From a checkpoint of a small masked image model: activation gelu.
Rows from block 12 of a small masked image model, named by matrix and row number. Rows with one number belong to one neuron. Each number is 50 + 10 x the weight over its row's rms, rounded and kept within 0 to 99. All counts start at 0. After the name is the row's rms in percent of the matrix's.
Before each neuron's rows are labels from the 100 images, of 14976, where the neuron reaches its highest value: "responds to" is what is common among them. Only what is clearly more common there than usual is listed. The data: analogue clock faces.
# fc1: MLP up (model.blocks.12.mlp.fc1.weight, 256x128), inputs 0-127
# fc2: MLP down (model.blocks.12.mlp.fc2.weight, 128x256, transposed), outputs 0-127

responds to: square case
fc1.132 086:49 46 67 59 46 33 63 62 36 54 43 35 70 49 45 50 50 50 48 47 38 38 52 38 62 49 35 53 43 55 50 35 56 54 59 39 61 54 57 47 41 49 35 39 80 56 59 60 53 53 60 55 46 44 51 77 48 72 61 52 50 57 36 46 47 57 51 49 45 57 32 58 47 45 42 46 66 53 43 62 39 48 55 65 59 53 44 47 49 74 52 39 36 59 60 47 47 53 62 46 56 61 44 53 47 51 61 36 50 38 45 47 43 24 57 54 50 61 64 67 43 37 45 52 49 55 72 64
fc2.132 090:54 40 55 78 43 53 52 51 49 47 56 36 56 53 59 52 45 58 48 55 59 44 50 55 51 49 65 40 47 57 47 45 49 54 52 52 34 43 45 56 42 75 47 59 57 47 52 59 38 51 63 45 68 52 68 81 64 31 31 48 55 41 58 48 45 37 47 50 53 44 50 60 53 49 42 50 51 59 43 30 33 42 51 52 35 63 54 32 47 42 48 41 55 30 40 65 56 61 28 35 46 76 38 54 56 47 43 55 49 43 50 53 52 49 58 60 46 52 54 44 42 66 43 54 28 64 64 50

responds to: minute hand past 6; minutes: 30 to 34
fc1.253 094:53 60 57 45 61 43 56 52 52 68 43 59 61 49 69 58 57 45 37 37 46 60 41 46 51 49 50 54 53 48 42 58 54 66 44 30 56 75 46 50 43 51 27 36 37 44 60 61 68 49 55 52 55 53 59 41 61 46 66 50 51 39 55 32 43 66 39 43 43 42 58 36 51 71 45 45 49 46 30 56 62 66 44 55 71 63 48 39 43 46 52 29 48 48 60 62 47 36 41 48 61 22 45 47 58 40 64 41 57 60 53 55 44 49 53 47 33 59 43 49 38 38 57 44 41 42 52 53
fc2.253 094:52 54 50 51 43 54 45 68 46 60 43 32 64 58 44 50 55 48 46 44 50 39 51 63 55 59 40 56 54 55 52 49 60 39 64 59 30 45 37 51 55 56 35 38 38 45 50 74 39 36 44 51 69 55 57 49 46 49 33 60 57 42 60 47 54 67 49 59 57 54 49 53 34 38 47 62 35 40 56 63 56 24 51 41 55 75 47 49 49 47 52 59 39 42 43 33 40 46 49 60 44 80 44 54 67 57 55 60 65 36 45 75 51 36 54 46 47 46 37 42 54 39 46 56 56 63 57 50

responds to: dark face
fc1.104 090:55 50 52 58 39 54 49 51 49 43 41 61 72 41 28 50 52 64 34 46 32 68 62 37 62 45 57 48 44 59 48 44 46 45 74 47 61 46 43 55 40 55 56 43 23 54 50 50 63 40 37 69 68 38 49 41 63 42 59 53 50 38 44 38 56 58 50 48 66 45 45 62 47 49 52 49 40 66 41 49 47 51 61 43 51 46 55 56 56 41 45 60 38 57 44 43 42 64 47 52 64 59 58 57 52 41 53 39 49 47 57 42 40 72 25 59 56 33 52 55 69 24 45 38 54 51 52 45
fc2.104 091:41 30 47 53 52 41 46 43 41 42 55 56 61 44 63 35 37 31 51 47 70 49 54 55 53 54 56 44 50 36 58 57 41 58 44 49 61 53 56 54 49 36 42 47 54 37 49 62 47 37 37 40 66 58 59 37 51 53 42 50 46 47 39 34 62 41 49 40 38 50 41 54 40 55 39 42 57 57 53 83 60 48 70 46 54 31 39 50 46 51 61 56 44 43 56 43 49 55 51 69 42 50 37 39 36 49 44 53 44 54 36 49 44 29 45 60 56 36 58 29 36 19 56 48 53 62 57 66

responds to: square case
fc1.141 101:50 49 25 47 47 47 54 55 31 57 77 53 50 65 52 53 45 39 69 35 47 29 46 35 38 51 45 69 46 57 51 48 65 51 48 46 32 53 53 59 45 44 40 52 36 39 48 48 42 51 57 49 36 54 66 61 63 54 47 37 44 57 41 51 39 46 56 49 63 30 63 45 61 48 58 40 45 62 38 45 50 55 48 45 64 45 46 63 45 47 47 39 57 48 59 83 65 60 43 43 44 54 61 51 53 42 42 51 68 43 60 31 38 57 68 57 58 47 43 65 45 56 55 61 59 46 58 60
fc2.141 100:53 46 29 53 58 47 52 40 55 52 41 46 61 43 48 62 37 44 60 68 51 59 45 39 38 56 45 44 51 32 45 61 52 49 16 68 75 71 48 53 65 50 42 44 38 51 65 57 48 59 42 50 41 67 55 53 55 47 41 30 63 49 55 63 46 52 53 51 52 63 42 73 64 45 58 47 45 47 50 66 57 57 39 34 40 39 52 59 45 45 53 53 42 50 62 53 54 51 46 55 50 33 58 42 48 36 51 44 39 37 21 52 58 42 46 65 48 56 51 59 51 56 53 45 53 35 36 40

responds to: dark face; square case
fc1.6 095:56 36 72 55 50 60 39 45 56 58 62 66 46 46 35 66 59 43 49 57 48 32 53 49 56 47 48 50 37 30 53 33 62 63 65 60 67 30 50 56 48 53 45 46 49 39 57 59 64 52 37 44 54 40 44 52 59 48 49 41 51 54 52 43 55 54 52 45 45 41 57 46 47 56 52 61 55 31 63 60 40 16 43 47 64 42 51 46 58 46 50 43 48 56 59 34 82 47 55 49 62 39 55 43 43 60 31 52 56 54 63 32 41 62 59 49 60 61 51 35 44 39 53 50 64 50 50 42
fc2.6 087:46 45 60 43 40 57 49 44 60 63 53 41 42 46 59 37 33 53 55 44 52 33 42 53 40 63 48 37 35 53 52 60 38 53 47 37 23 56 50 60 42 70 48 66 56 36 55 48 35 29 49 59 57 57 52 46 42 43 54 67 60 39 41 54 58 63 54 46 52 56 36 57 56 66 61 54 44 38 52 48 46 52 45 49 31 36 29 52 62 46 44 49 52 67 48 58 63 35 49 46 25 56 55 46 57 53 40 45 44 59 34 35 54 47 48 55 58 29 20 45 57 45 53 63 53 50 48 46

responds to: square case
fc1.187 102:49 39 41 38 45 55 59 48 54 57 41 64 54 45 40 42 34 67 50 45 41 45 35 49 43 43 68 54 34 47 40 38 64 51 33 37 61 59 59 39 43 46 47 38 53 44 36 53 49 55 39 41 52 44 68 57 45 43 36 57 60 35 55 31 44 50 31 55 53 58 40 24 49 59 52 40 46 60 54 58 43 65 55 70 41 60 36 52 31 54 47 58 51 48 63 50 38 65 53 28 59 58 50 41 40 51 49 35 47 44 64 36 43 59 50 40 42 33 73 49 47 47 54 52 68 51 45 41
fc2.187 093:55 49 56 46 49 43 41 36 51 42 37 53 62 46 45 54 44 49 48 39 56 60 57 63 29 47 47 58 46 56 45 47 30 54 42 61 53 49 35 52 50 46 54 49 28 31 56 47 60 46 45 64 44 49 43 64 64 59 66 51 46 58 54 52 40 50 43 51 53 53 58 71 30 54 68 47 49 40 43 43 35 40 43 69 64 24 45 73 42 65 57 47 63 53 44 41 57 55 45 53 48 44 61 40 21 62 52 53 21 56 54 46 61 47 37 39 49 51 46 34 40 46 49 42 58 46 41 51

responds to: numerals
fc1.219 100:72 68 51 56 39 52 41 54 49 49 54 42 21 54 56 60 47 53 41 37 42 59 49 38 50 42 33 56 48 78 46 47 50 59 58 65 47 39 45 41 36 42 51 48 48 55 50 49 53 41 41 67 55 45 44 35 54 51 43 46 63 50 49 43 53 45 45 49 60 23 44 58 39 46 54 62 39 71 31 46 54 53 56 60 40 59 49 42 47 47 38 38 56 48 34 68 61 47 58 35 51 43 46 61 52 43 52 46 55 76 43 32 61 63 50 51 42 58 28 49 35 45 59 44 41 39 45 57
fc2.219 093:49 42 50 43 60 57 73 17 29 37 65 44 14 51 57 54 72 47 50 52 54 50 47 54 59 56 53 40 42 43 60 58 62 64 45 40 47 55 38 39 73 58 40 59 36 53 48 63 58 41 42 47 55 46 40 36 48 58 64 44 39 54 55 44 48 47 57 51 39 66 41 41 52 46 55 50 39 52 68 54 44 51 62 73 40 30 46 58 42 45 45 60 53 47 46 34 55 56 54 50 67 44 44 49 37 47 47 39 55 34 51 44 51 59 57 41 34 51 58 57 60 50 58 50 51 51 44 45

responds to: minute hand past 10; hour 10; minutes: 50 to 54
fc1.75 125:55 42 48 49 52 54 48 53 50 75 31 59 63 43 58 51 45 37 53 56 49 52 74 38 49 48 47 42 45 49 43 48 51 48 50 63 46 18 71 60 49 45 49 42 43 47 46 49 20 49 68 52 52 22 48 56 39 47 46 34 45 40 42 33 47 63 51 59 71 52 50 43 57 53 55 50 52 46 51 49 53 54 50 53 51 47 45 54 56 56 46 43 52 52 52 60 42 70 55 49 57 52 54 45 54 50 43 52 57 38 46 55 51 60 51 50 47 59 55 43 41 54 54 00 46 43 57 43
fc2.75 118:42 41 42 66 57 43 41 31 43 51 36 56 56 45 52 39 43 30 49 65 47 67 54 48 63 46 49 41 42 52 51 52 42 49 35 58 55 61 45 72 31 58 40 52 56 64 50 54 24 52 61 60 43 51 40 60 46 44 51 60 52 55 59 50 42 45 57 42 40 50 52 26 37 45 59 40 44 47 50 64 67 44 53 55 61 34 42 55 54 48 65 50 37 40 44 49 43 20 43 64 77 39 56 44 54 52 38 46 48 56 43 51 38 54 47 49 48 34 51 42 58 49 63 44 47 39 41 25

responds to: minute hand past 1; minutes: 5 to 9
fc1.191 097:31 29 46 48 62 58 44 47 52 53 53 52 27 56 52 45 55 39 47 54 48 59 63 34 45 64 57 46 46 43 45 50 59 46 28 33 58 56 52 50 54 55 46 36 47 34 53 48 52 51 51 45 48 44 60 40 32 60 32 55 32 50 48 83 43 53 43 74 49 40 55 53 63 60 53 50 57 46 51 56 45 28 35 64 58 46 43 40 40 46 56 49 53 55 39 61 56 57 50 16 33 49 43 54 56 46 36 45 42 47 61 39 52 40 35 38 53 57 50 46 45 64 60 56 51 44 46 37
fc2.191 104:44 48 48 44 50 38 72 25 64 58 56 63 48 47 42 44 32 36 53 53 55 62 58 60 35 36 60 57 56 38 50 44 43 51 59 50 37 47 53 58 39 52 41 39 46 48 53 48 51 50 53 54 48 48 60 44 46 38 68 58 53 51 50 59 52 59 55 32 72 67 34 58 39 45 40 48 48 45 81 50 59 53 24 65 48 52 53 61 43 50 53 48 57 36 50 54 51 52 44 52 56 37 33 33 55 52 53 54 56 53 57 40 65 46 47 38 65 45 34 83 45 46 39 45 62 46 46 54

responds to: numerals
fc1.23 111:76 59 44 54 48 56 60 54 46 48 47 49 37 76 43 61 57 43 48 27 58 47 54 25 44 22 34 50 54 71 60 38 42 53 63 54 47 47 58 43 36 42 43 53 50 62 61 37 55 45 48 49 45 72 52 48 57 50 43 53 37 51 49 49 50 46 58 50 53 50 31 41 61 50 46 63 46 49 56 60 59 43 49 61 52 52 58 55 79 49 65 40 55 48 40 39 48 58 56 43 30 53 58 54 62 26 42 54 54 60 43 61 41 59 63 51 52 60 49 42 44 63 49 47 62 37 63 49
fc2.23 096:33 38 46 44 72 40 57 56 45 53 57 39 35 53 45 46 45 59 70 74 53 62 30 45 46 41 74 54 61 39 54 50 63 34 56 40 41 61 45 65 52 60 37 66 62 73 51 52 44 52 53 54 49 34 53 48 48 53 57 50 42 47 48 46 49 54 42 47 41 41 47 59 44 45 41 53 42 36 57 53 51 45 41 48 54 29 56 69 21 51 53 69 57 45 69 62 55 61 54 44 80 45 43 50 47 47 57 54 39 48 40 58 39 50 46 62 53 43 51 65 57 54 48 57 48 48 53 43

responds to: dark face
fc1.105 095:58 59 59 52 52 46 50 41 52 42 25 81 60 61 70 51 52 37 46 54 61 61 56 44 55 49 49 66 39 47 53 43 50 50 40 60 67 32 49 51 46 65 45 50 53 49 46 54 40 52 37 42 55 48 56 67 64 47 61 40 45 58 57 33 48 52 37 45 56 46 50 41 33 49 43 54 47 69 49 43 56 36 32 43 49 55 58 48 40 65 31 49 44 58 42 48 48 46 51 44 65 38 52 30 42 50 48 35 58 47 37 67 46 50 35 53 20 53 61 46 33 65 41 49 54 47 67 51
fc2.105 102:55 51 49 42 45 35 79 41 49 60 56 50 61 50 24 59 53 42 48 40 46 52 52 57 41 67 42 47 57 52 45 51 52 60 58 46 40 54 55 43 68 41 55 66 59 50 39 68 39 66 39 50 58 47 59 71 45 57 49 52 50 50 60 41 57 65 51 69 43 50 48 58 52 49 65 41 47 49 49 41 44 65 57 70 54 49 47 49 39 53 42 60 49 58 58 31 50 62 54 52 41 54 74 76 33 49 49 54 55 48 47 55 54 60 48 24 24 67 46 39 56 57 59 54 48 50 64 41

responds to: hour 6
fc1.22 087:50 46 60 40 40 59 47 55 37 45 58 63 60 64 38 47 50 72 44 55 40 40 37 58 48 50 55 63 59 60 48 56 59 80 27 47 36 93 36 56 54 45 51 60 46 50 47 34 52 53 49 57 58 66 60 56 43 56 33 61 53 59 42 76 45 52 60 40 49 49 45 55 54 57 45 56 45 67 56 47 54 33 59 55 41 54 47 28 41 44 52 46 61 46 47 53 55 50 56 52 54 52 59 42 51 50 45 56 58 56 45 58 50 57 39 43 42 60 46 53 52 58 36 69 44 45 39 35
fc2.22 097:55 47 68 41 52 62 59 54 43 36 50 62 49 48 54 49 57 43 55 52 66 62 34 48 70 52 63 55 37 42 57 48 67 43 53 43 57 18 54 47 59 58 48 65 34 53 53 41 55 38 57 44 43 52 41 43 43 42 60 47 47 65 67 57 48 65 46 50 45 45 52 44 51 36 19 60 51 36 45 57 50 70 55 61 73 38 61 39 44 64 57 50 39 52 53 41 49 68 47 46 37 45 48 43 48 52 56 50 32 50 58 61 38 52 55 40 43 30 48 43 56 60 54 46 54 56 32 67

responds to: second hand
fc1.240 103:60 40 35 65 48 51 36 55 34 34 48 50 33 50 62 43 66 40 46 43 47 47 37 60 67 51 73 66 53 51 44 32 62 60 53 46 44 58 59 66 51 53 64 46 45 39 50 52 41 58 61 49 57 46 39 52 47 50 49 52 61 54 60 33 65 65 48 49 53 54 40 55 53 64 47 48 47 47 51 45 41 52 38 29 50 46 37 53 36 50 57 28 64 49 53 50 64 41 49 50 50 38 38 29 42 70 42 61 53 43 50 60 48 51 35 59 31 39 53 39 27 44 40 47 43 32 65 55
fc2.240 101:43 55 43 36 65 37 38 70 61 34 38 33 23 48 51 50 48 57 38 63 44 48 50 47 52 62 56 46 46 40 54 69 52 55 54 65 60 60 47 54 64 59 43 42 48 53 43 37 53 41 70 56 61 60 58 41 54 42 37 35 43 56 34 55 56 68 50 52 48 35 49 36 50 52 43 53 48 47 31 61 52 54 40 29 64 58 26 55 49 38 54 43 55 57 60 45 49 40 53 49 44 69 48 43 43 64 58 48 31 45 43 54 46 34 29 68 45 47 42 51 48 44 38 49 52 45 58 33

responds to: four ticks
fc1.150 099:42 50 45 55 31 39 58 49 59 45 53 55 28 46 49 56 56 55 61 39 47 47 42 46 45 67 58 53 85 52 48 55 59 50 48 52 45 49 41 61 62 63 68 48 55 43 37 22 61 50 39 61 42 44 50 49 67 53 56 53 57 65 49 60 44 47 60 57 43 63 30 47 37 26 75 47 52 60 56 55 42 61 35 57 33 37 44 53 44 59 49 48 52 55 49 54 57 51 40 49 25 44 50 48 51 55 56 49 60 60 46 79 35 46 49 42 49 47 46 62 59 52 56 49 53 58 52 38
fc2.150 100:45 37 42 45 46 26 39 47 53 48 41 53 20 59 53 44 55 34 42 51 57 45 38 51 35 21 65 53 83 46 62 47 58 40 51 52 49 55 44 43 59 46 64 48 53 63 44 49 46 39 31 46 60 52 49 52 51 63 58 49 35 54 52 47 52 47 45 46 57 46 55 50 63 41 60 29 54 48 48 31 52 43 48 44 54 31 58 50 31 47 55 51 62 44 40 58 57 52 44 42 78 54 44 69 45 52 49 61 50 55 38 58 45 69 46 46 47 63 55 61 50 49 50 53 38 43 65 36

responds to: hour 12; hour 11
fc1.254 087:47 37 46 28 49 36 49 53 63 55 36 50 49 37 51 50 45 49 47 54 62 59 33 42 52 54 58 47 46 53 51 70 47 61 45 57 39 41 54 38 49 50 57 59 57 58 49 42 64 49 79 40 49 54 36 61 53 57 56 41 59 44 57 24 45 49 69 46 54 56 41 35 57 48 53 60 50 54 60 37 63 43 61 30 48 50 67 67 59 46 47 36 41 51 45 57 62 61 43 39 53 53 52 61 48 38 28 60 39 29 54 54 63 53 62 41 37 63 41 44 54 53 60 71 50 33 67 56
fc2.254 101:58 50 37 31 29 45 51 57 56 36 55 18 59 71 58 60 47 44 49 41 44 37 39 58 46 40 48 59 37 51 53 46 44 33 46 48 54 50 52 70 48 39 44 60 43 54 59 57 47 30 42 58 60 42 49 64 57 47 67 71 52 43 40 48 40 35 52 50 52 45 63 59 50 45 48 51 52 48 66 34 34 66 35 27 41 79 50 52 51 67 46 55 39 60 53 50 47 61 52 37 36 45 43 46 50 55 48 54 45 66 53 46 49 48 43 40 45 43 65 60 44 60 54 50 53 50 63 46

responds to: hour 7
fc1.207 087:54 42 46 65 51 56 62 53 39 60 42 50 52 48 49 55 46 57 52 57 58 48 53 40 50 45 40 60 33 55 45 44 59 54 25 68 43 67 36 51 47 41 65 44 59 54 52 51 58 51 59 84 56 61 60 61 45 51 56 38 60 37 43 52 51 55 55 64 60 51 60 33 67 64 48 60 35 50 50 48 55 33 65 71 45 32 53 60 47 57 68 52 30 33 42 45 39 52 52 57 47 51 47 44 70 60 47 47 43 51 31 51 71 52 42 48 58 40 35 52 52 63 56 54 43 51 50 34
fc2.207 088:59 37 40 51 55 50 54 30 49 53 53 41 52 50 47 65 45 53 51 55 40 53 58 52 50 70 67 36 34 33 41 54 62 35 49 51 37 65 47 60 58 64 55 58 41 51 47 52 45 53 49 33 72 41 66 62 49 48 41 66 58 48 67 58 51 44 62 51 45 48 58 56 44 51 35 44 38 64 69 36 50 65 69 54 44 48 32 53 60 52 29 72 45 39 56 60 42 55 53 54 54 44 58 51 68 47 39 52 54 37 45 41 43 46 47 50 25 63 40 61 51 49 38 41 68 42 45 48

responds to: four ticks; hour 11
fc1.47 091:46 56 31 22 55 61 44 67 43 38 61 65 49 60 28 50 46 56 58 58 45 51 50 45 45 67 40 28 53 39 55 60 41 62 48 36 71 55 48 37 53 51 54 46 59 45 61 45 59 44 62 60 48 65 62 61 50 49 58 44 58 50 48 54 43 58 53 56 70 50 46 51 68 59 58 58 65 54 47 63 57 64 56 45 27 56 55 55 56 57 45 56 37 50 59 39 50 60 52 59 21 44 71 40 52 66 53 58 50 53 49 71 52 38 54 65 52 54 55 64 52 43 41 50 50 42 56 46
fc2.47 086:54 57 55 63 34 51 71 56 48 46 59 53 70 39 67 57 61 52 49 35 60 50 45 49 49 39 49 82 55 51 47 28 59 57 60 61 21 52 44 39 45 45 69 67 49 47 62 44 43 61 37 49 58 43 57 58 39 47 53 49 30 61 60 46 54 51 54 53 40 58 52 45 34 61 53 49 61 57 49 43 59 49 59 50 58 33 20 56 47 67 48 58 51 58 60 38 57 55 39 45 56 38 56 51 52 51 49 50 62 57 61 52 33 41 62 59 58 57 44 44 50 61 41 43 36 60 51 45

responds to: dots
fc1.193 098:64 44 57 57 47 61 38 52 51 64 44 61 59 51 46 56 41 45 48 25 44 45 62 44 47 55 44 42 43 51 45 60 51 60 64 35 48 70 56 38 51 47 50 52 55 39 64 55 64 48 48 42 58 52 52 48 53 50 41 48 47 56 58 31 47 33 51 72 55 30 33 38 58 41 52 45 53 40 35 53 36 42 41 47 69 38 42 42 56 62 47 48 52 50 42 58 59 64 46 20 46 69 58 58 51 52 60 39 56 38 61 51 51 62 55 41 57 35 67 57 37 49 33 30 70 52 42 35
fc2.193 103:44 44 57 56 45 63 61 70 36 50 49 38 64 59 43 64 47 44 61 62 46 43 45 42 48 57 58 54 46 39 43 45 54 54 49 51 32 43 46 51 35 62 49 55 78 56 48 49 49 63 40 49 56 44 39 59 54 57 49 70 76 27 47 56 38 33 66 45 62 72 56 66 45 45 57 51 56 51 67 50 33 57 47 48 50 46 63 46 57 42 45 54 44 43 43 61 58 56 60 38 51 40 65 52 41 63 47 50 46 63 38 52 58 61 56 49 50 54 44 75 50 43 58 46 41 48 52 79

responds to: four ticks
fc1.41 093:41 44 36 43 37 54 40 52 50 50 48 61 52 56 52 43 40 32 41 20 54 52 52 31 50 59 54 42 34 50 76 33 65 69 67 46 43 63 52 58 48 43 54 50 47 43 54 34 45 50 59 67 51 49 63 63 60 55 55 27 28 53 43 43 54 40 45 47 53 44 57 34 55 52 59 34 43 50 54 51 40 27 65 49 52 54 45 47 59 30 51 61 46 53 59 53 56 47 41 67 36 44 58 53 57 55 58 52 59 45 60 48 56 67 54 43 43 47 58 66 46 42 43 44 50 65 59 66
fc2.41 085:57 60 47 51 46 63 42 43 48 43 53 45 37 49 42 60 57 61 35 53 53 54 35 48 46 45 55 60 44 39 43 49 62 64 49 67 49 50 39 52 63 48 49 40 64 55 45 56 57 53 47 31 57 44 59 69 66 53 34 61 71 61 51 49 56 33 60 81 38 45 52 63 46 65 64 52 45 68 40 61 37 63 65 34 40 77 52 38 68 41 51 41 41 51 42 49 46 54 69 60 54 61 60 50 60 49 37 45 49 50 54 52 38 56 40 51 46 65 40 38 61 49 54 46 50 45 51 62

responds to: minute hand past 3; minutes: 15 to 19
fc1.217 096:52 46 27 45 63 51 50 55 63 51 54 39 58 55 68 67 47 42 31 58 49 44 57 46 43 36 49 42 52 51 56 66 50 60 35 60 55 53 64 39 42 47 66 41 42 56 52 49 61 41 52 30 41 50 46 49 59 55 63 66 35 59 55 58 43 51 67 53 49 55 67 45 46 48 63 52 46 53 30 48 42 70 39 43 54 42 55 58 56 66 40 33 46 75 49 65 45 56 57 47 60 66 43 50 49 62 35 44 50 48 43 48 35 45 68 70 47 47 43 48 35 49 56 36 36 33 42 36
fc2.217 093:52 63 36 64 52 39 55 55 41 45 49 45 63 48 33 58 52 39 52 30 58 46 61 41 56 37 59 54 64 42 37 36 50 60 46 41 49 47 50 65 35 45 47 47 71 40 43 35 45 30 39 66 44 39 33 43 61 44 29 62 55 44 42 52 55 41 51 44 54 62 49 57 38 52 58 38 40 59 55 59 44 39 48 32 52 66 38 47 66 46 36 41 51 37 37 42 63 51 50 35 61 40 53 45 45 48 41 39 45 45 56 53 52 63 65 57 42 62 45 43 59 44 50 31 56 49 26 32

responds to: minute hand past 2; minutes: 10 to 14
fc1.243 103:50 57 52 61 58 51 44 43 57 50 62 51 39 52 49 48 58 46 52 45 50 48 51 37 56 49 27 62 43 63 47 56 53 61 37 34 47 58 43 56 50 52 43 47 44 62 46 24 71 44 53 43 45 36 33 41 48 69 59 55 43 45 61 57 58 35 53 66 59 45 54 52 30 47 91 45 49 43 52 55 47 45 58 43 62 46 48 42 46 49 34 65 41 67 50 58 53 59 60 53 48 74 43 53 68 49 53 52 58 48 59 35 67 34 44 41 61 46 40 40 57 58 55 62 39 35 53 57
fc2.243 098:53 36 54 47 44 52 66 70 22 23 56 48 56 62 44 56 62 67 53 46 58 39 47 43 52 38 67 47 54 57 57 39 57 51 40 50 43 31 52 68 57 40 51 49 77 48 46 55 66 57 48 39 52 45 50 43 45 50 49 56 44 42 51 40 50 45 52 49 51 55 55 50 73 48 70 48 37 42 51 54 23 56 30 52 34 56 51 54 45 43 50 59 40 46 67 47 48 60 57 31 46 49 52 53 54 49 49 46 55 37 50 27 57 70 59 53 41 54 53 34 48 44 63 56 46 63 62 47

responds to: square case; four ticks
fc1.66 099:57 66 59 44 48 38 48 46 50 50 39 62 50 52 43 66 36 43 63 42 48 47 30 41 48 59 52 60 41 64 48 52 57 53 48 73 45 74 39 64 56 49 63 56 48 56 46 50 41 48 53 35 65 62 50 51 52 53 41 35 51 57 40 22 38 51 38 41 53 38 67 56 52 51 46 48 33 43 56 41 47 43 61 62 48 58 53 50 56 55 67 57 61 56 49 47 30 65 57 56 53 48 56 69 59 33 72 55 64 65 54 62 41 69 44 48 49 60 45 71 56 49 57 50 41 63 56 45
fc2.66 087:52 35 41 50 45 64 54 60 55 60 42 41 44 58 69 68 51 64 45 59 53 55 38 56 52 55 48 48 48 44 54 53 94 57 13 35 71 54 45 43 56 53 51 52 55 49 48 43 64 34 46 58 51 51 47 47 45 49 49 43 45 64 56 54 50 55 43 62 42 58 47 42 51 45 48 48 36 49 60 48 55 47 64 52 49 37 72 47 44 60 51 48 42 55 41 58 34 50 50 58 52 44 57 56 56 25 54 23 47 51 36 61 58 59 50 47 53 50 54 49 49 48 62 37 44 31 49 38

responds to: minute hand past 6; minutes: 30 to 34
fc1.9 095:36 61 69 48 63 63 43 60 43 49 53 57 32 63 39 53 81 71 46 43 56 46 49 69 40 52 31 49 45 43 60 62 50 60 33 53 53 39 41 52 65 50 14 41 48 59 59 50 47 47 56 44 61 45 47 54 52 48 51 51 45 53 45 36 59 49 53 39 61 62 57 52 48 58 41 55 52 59 33 51 49 56 46 43 73 39 60 47 54 59 50 43 50 55 54 47 42 45 52 39 36 66 55 55 51 48 48 63 66 61 25 47 58 56 34 52 55 61 39 55 52 64 52 61 51 49 67 40
fc2.9 094:67 52 60 55 46 51 40 55 30 28 41 32 45 63 64 49 30 38 47 46 44 37 47 56 21 51 43 56 45 58 48 40 49 52 60 53 50 60 63 64 49 51 21 57 46 48 52 32 35 48 30 51 67 58 72 51 71 53 60 56 61 43 52 40 54 33 55 65 44 42 48 59 57 49 40 53 58 58 52 55 32 49 45 60 35 58 36 39 49 45 55 52 56 61 59 50 48 56 38 32 40 51 66 49 46 41 47 55 43 40 53 57 47 57 42 47 48 57 43 39 62 52 48 55 49 57 70 52

responds to: square case
fc1.227 104:58 49 46 58 54 42 54 40 48 59 57 32 53 46 69 53 62 34 47 51 43 55 41 52 61 40 79 57 58 50 67 36 55 61 53 53 38 50 44 45 40 47 46 70 53 56 52 44 63 51 31 45 37 51 35 67 54 53 49 55 61 35 48 54 69 44 52 62 40 45 60 52 37 51 48 48 50 49 52 36 42 50 62 41 58 30 64 58 21 34 49 51 47 37 34 63 45 50 55 41 48 55 49 67 55 45 52 54 46 63 78 48 49 38 45 32 57 55 72 57 40 44 52 49 43 60 55 43
fc2.227 104:51 59 38 36 54 51 33 35 70 52 33 59 49 47 38 50 58 52 39 47 55 45 45 54 45 59 40 50 41 50 44 58 45 52 54 52 57 44 41 61 42 47 50 29 41 55 49 56 48 47 61 60 33 46 34 57 42 51 57 47 59 58 43 45 58 57 52 50 61 33 44 39 72 58 41 48 63 66 59 55 42 48 55 53 60 51 72 67 65 72 53 28 35 52 36 41 43 46 57 54 52 44 40 50 56 47 47 50 30 60 63 72 59 38 44 33 43 53 78 63 40 43 63 56 53 44 57 44

responds to: dark face
fc1.169 099:55 40 63 44 51 38 65 50 41 75 51 51 42 49 55 57 63 55 55 52 51 55 47 28 48 60 52 45 54 48 44 53 50 48 33 37 57 49 49 60 33 49 58 35 42 58 38 47 46 37 60 43 56 38 64 51 42 54 70 35 47 56 47 69 34 42 55 53 44 57 51 46 51 51 43 43 48 39 50 42 54 60 48 56 43 33 53 51 55 66 66 55 49 59 41 49 44 41 54 49 50 42 52 47 74 32 47 36 48 30 68 37 60 23 45 45 51 76 54 72 41 51 44 44 54 49 51 24
fc2.169 103:38 57 56 51 59 53 29 73 49 71 50 44 36 48 39 49 48 48 43 56 51 51 69 56 36 55 46 62 34 48 56 50 40 61 58 59 55 51 53 40 71 51 65 47 61 26 65 50 57 53 59 65 47 72 45 63 48 43 35 41 56 49 58 69 50 55 59 41 53 47 53 34 48 47 43 49 43 37 45 67 53 53 42 55 49 42 56 50 58 53 55 44 54 28 63 71 51 30 50 44 48 49 55 49 72 44 52 34 33 56 34 50 58 46 35 63 62 38 48 58 56 51 49 56 48 31 46 48